config.toml
model = "segmentation model"
num_classes = 10
arch = "unet"
widths = [64, 128, 256, 256]
blocks_per_level = 3
attention = false
init = "torch_default"
shampoo_beta = 0.999
batch_size = 384
adamw_weight_decay_other_params = 0.05
Rows from block 3 of a small segmentation model, named by matrix and row number. Each number is 128 + 32 x the weight over its row's rms, rounded and kept within 0 to 255. All counts start at 0. Numbers have three digits each. After the name is the row's rms in percent of the matrix's.
Before each channel's rows are labels from the 100 images, of 14848, where the channel reaches its highest value: "lies over" is the class under the peak; "top examples" is what is common among them. Only what is clearly more common there than usual is listed. The data: made-up ball-and-stick molecule models.
# conv: 3x3 conv (model.enc.1.0.conv.weight, 128x128x3x3, each kernel summed), inputs 0-127

lies over: white ball
top examples: dark backdrop
conv.59 090:172120129124074115122118114136150119168131162112073131142050128157135048107138169108159093138076113156113126138099130155121116176147077180108076128129134119128138143123101078078121111091132098223122157107173063089174184118109120153119160126170128098154074121091078148117153152161110103114170067168139137114133094074121185108165113140169074194139122157111141127069101162121104157101148

lies over: white ball
top examples: dark backdrop; space-filling
conv.33 111:132141138097181168080146104093169124136086200127116185160102124142134146124105127102058094086104158111137178151157114152132185145158056161108045158147122128138087155106135151127070121151166071183126161136110113122093107162151085134109142191081126121194091165168162146168088150117107172103083196120132158127171148134152117113174138079124123127135116142115162163148104163180139163108100

lies over: stick
top examples: small balls on sticks; balls: three
conv.93 102:118154147104137075112109142142140144167157092126145176132116161107104144175103091150079126150145163129105101131136102160116081064158117085131117198099146120144109113097034110102120090174168120109171171127078074129190113154082141177156144108185179062087175171130202127087151122142170126094165101160129167080176107144117115114089136115134086146136100117193135164148151142146107135104094

lies over: white ball
top examples: dark backdrop; balls and sticks
conv.57 107:070132189128138092125151117071102166124192096157118167140193122153079164144123101104151146162119161175152109088122083162132141078130177168131123111160159105154113181155104156092117168119185164162124087106160129071159157127123138145110148088142191135159144093132076180111106171099145154101180117160136166146105164065155153155028155156159124089138128109178137121142133094145175109150134

lies over: grey ball
top examples: balls: three
conv.111 091:150139079098191137168116101115138197096118127115127140170063137148117154132105147169129114121153134163163136116156089087139160145113071138107114130136096165098075161123092113107084064130162133136136145075104105131149101193103124095130140115111123193133130146157057160063133127130128143091110169141145122162127071168133155192095136140141046144082079182080123124086128171154069057141158

lies over: grey ball
top examples: dark backdrop; space-filling
conv.5 084:116119156124141174136116083123105137139229141107151133163148147133091095090099189090120111096045052144126116133102138101099131151180110161181117165121063135078128119103096082141149100115122138154088114079059121150154125092108081120162070099140161107085132149098073156110131131159152119103106100121119117132086083179114129154094133162119088063114109055164161116146098112099094096169145

lies over: grey ball
top examples: dark backdrop; space-filling; balls: eleven
conv.27 099:094108152123124054089087159129121119151098152117143110108171129155101081141204133118091110139104125094124088182122085118134166115091126147160131123120089161148205163186066110109156063066191157096143168121177118139163149125087161056125143130135147090154101181114156122139165089121169146113185128110154106146132154112109158092115151098145053137122163137160093190132160099124156188115140

lies over: yellow ball
top examples: small balls on sticks; balls: three
conv.119 101:001086155116101121126165143123177089156132109111129107095148113136146144148182127108142108113092146205073121095074129125081143113133110111136119099093124087116143123162174138120175117126138104110081126192168156075172073108150211116175098086114121140150079119131094169182062159149128104135158125144166146141080143137143103147110157121157157109136144125146095140157051097164143143092151

lies over: grey ball
top examples: dark backdrop; space-filling
conv.18 104:124195137095130093176091107118099147100148122133181078101095123074074120088153167152141141205145116196112124098147102156091136126164120122122110083123167185141136173096074120139094123141145121108140086130208194167138126166122124131133073119131129148076123136119120167097113132174189109090146150134141107119137082088123207178100149121056155146130133168111150094116091146142090177074152

lies over: grey ball
top examples: balls: three
conv.3 088:139115081151135140105172168135094122163090116108152118114191095120093129130106076142057138072147092171156079156129105164114122121078168135133129113179110186126164044094153069174177135104098144106169138122142141161080170174189185125159096102094067115127091102109144116169160085153139145123109082134132148097104101129175139114096126118086093161128157095077095173125111136116155159069162

lies over: grey ball
top examples: balls: three
conv.118 093:158115139146152114129197124131164121120164142160178180088177141095124104130104084140075147096079061094177160151135157159085137058179123147179143190080145169120092096142184093101147134125090124110183070118104066136178176135149167108097132076112143118122139131112171122113125074181143125097150125105065178166132069149138108140145125069141102121086126150115096136086156150106111135117141

lies over: red ball; blue ball
top examples: dark backdrop
conv.48 096:165131115103119133189121152110138037174118149195163110090109216124112111118110099128106154140160116177121132090124148138118200097114127143122053152082119104172136146077080125120138147055107138134090171152132054121152123118153141073099108106130141118080157169154126161119176137124181213142120095128198146097121155108139173123138135132096075158138099107166092156160130142121162099114147

lies over: stick
top examples: balls: three
conv.110 083:125164132145179075121115153075085049170081176133140152187104131121113108105117122123117156129219152126157171064171095123164113065070151142102108095127088100114074098092089130130133151110169128093119100114146134070147131165086123151100094119198112122116180122117095140114129118140166110125113057136110112161145086181107147085094175126131089137116055167130107102084139112158121106089111

lies over: grey ball
top examples: dark backdrop; balls and sticks
conv.40 082:118130175099160095067131128155181088144191160133108148109131108112135098122167123105115187128081125103101104098091177106154163144172144119111129115150154129143120162180094085128112132147185103111083112085177143068229110125146137142155142103152134080142137116108219133147191174118123108112110143140137121049143108114099131119087151116133134096184148146162076108061115114106144200085111

lies over: grey ball; green ball
top examples: dark backdrop; balls and sticks
conv.95 098:110157076164170124112088127094111138162133147111127072189094142139069117090122188085105078073137114118111057192069088063144099176111122113185159172138079163110159070167091095171122098088129128104146231128163109144163134141135114108106159109130132106146106080138132096160107147205169158075121155109146155114129108126154134126137134125170095131108162107134116150109128157153135162115151

lies over: grey ball
top examples: dark backdrop
conv.8 082:135136101059159126094105099135139187090129121094105090125103137110150094121171101132104067097140233170167099161100113151121178116084121103115133078193140174126162145114105156140132179113141099165102145088120093150094087125118137131086183153111130128095128155205103139122114151121038098097183162131195141088128165102125162156131151106087125133157173111165150200136103114151133157145147

lies over: stick
top examples: small balls on sticks
conv.58 108:116091137108120135096083166106116123151159148181091147152135159130070087153123134082179137184125106167143014103124144180183082125133093072124126168164152126113131135134089103159139165129106157060099127111143161140204117149168147134095112128167101117172116152125074129176138128160171094200148108147097111126105107086156115103170088171067110140204152131156109125119117117142098089108149

lies over: white ball
top examples: space-filling; balls: three
conv.112 127:143166096135107108123099133075160133177096107149087141163087133120105162170134081095171143112148153135175090136117128129093144090100116128135110148072068205107111125143093119127112117137187101071113129187117108154170091229148074080108134117147154155113083224175148159137103155156090121116106200117131116089162186142143116124144071155137132106126148125143135145103092133180131171152088

lies over: stick
top examples: small balls on sticks
conv.105 094:131154161088221099078078176074124164102149113146125128182176148072097104133126096169068162101205129183155113147122120168162116117162137111139151120191137141131118096093121098100171095127171143134146134082153139186119169135115129092098157156103109070097083133160152161094153145122125138095121072101146112092110150089148180059128167110126152096138089119091131159150122182115141068154115

lies over: white ball; grey ball
top examples: space-filling; balls: three
conv.22 134:115204134135093178131127125127122116128091114111125182156152090124183105151144103087105121130105115115112132150090122141151076131154151148097044133143142101128132159171077118146140148104227040142180126127115094094156085137105167152117098152120173114152165162128146184130154124160143198150117188129131139155111165106105151155159122118137122087040172133131136127125151130231167143147091

lies over: yellow ball
top examples: small balls on sticks; balls: three
conv.10 082:101123197123105100190087165159119171140134116093134193065073179171096135114097091078109172175100137185158121138114136097133096151126114175142132115155149179139153133197123100201154141162110131119130155128133111131145058120131173137125150085169127105155156122075156183077122113140132157088091079109132122118093084164155107150097112106214146104117096135166130101117176100119127118189148

lies over: grey ball
top examples: dark backdrop
conv.86 095:182171146145085105175127173145144097126064130180159134082132162152149127121141112104154121111143089142155142220131137173092130119112138108167090127128177166114169128167147120117116103102098106113163155165190093115086091150064136064092188165125127110127150113149115144100176130163217176111100157074165120189116108123143100136119149140090111096107144111128073218113155128098126098156112

lies over: white ball
top examples: dark backdrop; space-filling; balls: three; balls: four
conv.53 099:157188138118134087121072134100115150155153123131102147128046101177090133149157102077159107141145208166152120101132078159189148143143178134111097098113117195115078114132071099116103155135204074122101160055125079089068126188144081146113180120158137145110136141131108133075127081119132126119137101194179187130151127101130100146116163128130079164111093100155129127139101135145125127091113

lies over: white ball
top examples: dark backdrop; balls: three; balls: four
conv.104 082:075108091186195126114157066129161155134119124075159120182082108143171070093160143144097164153089084166117136152093134134136082149111135083109152144128044164083133165156152096180105103125090132127109158108123141198146164133118134141171115179119109076147137112148126148122081179144114120100086132086107086096169127149144133128075127104116193121140159177087149099149158156171110107125208

lies over: stick
top examples: small balls on sticks; balls: three
conv.90 102:096084104132119158062154146084110080115089181107108156147110167174122141118136130120156069091146108114105111113173189096125103120155096154089099158080104091128139146195128101127112081109119078134075117125145099124195111114078159171126155117140121131134106116150125148167114125117145200199155148165177058173091096162099167138192027149141136163097160141122145130100148162097110131122109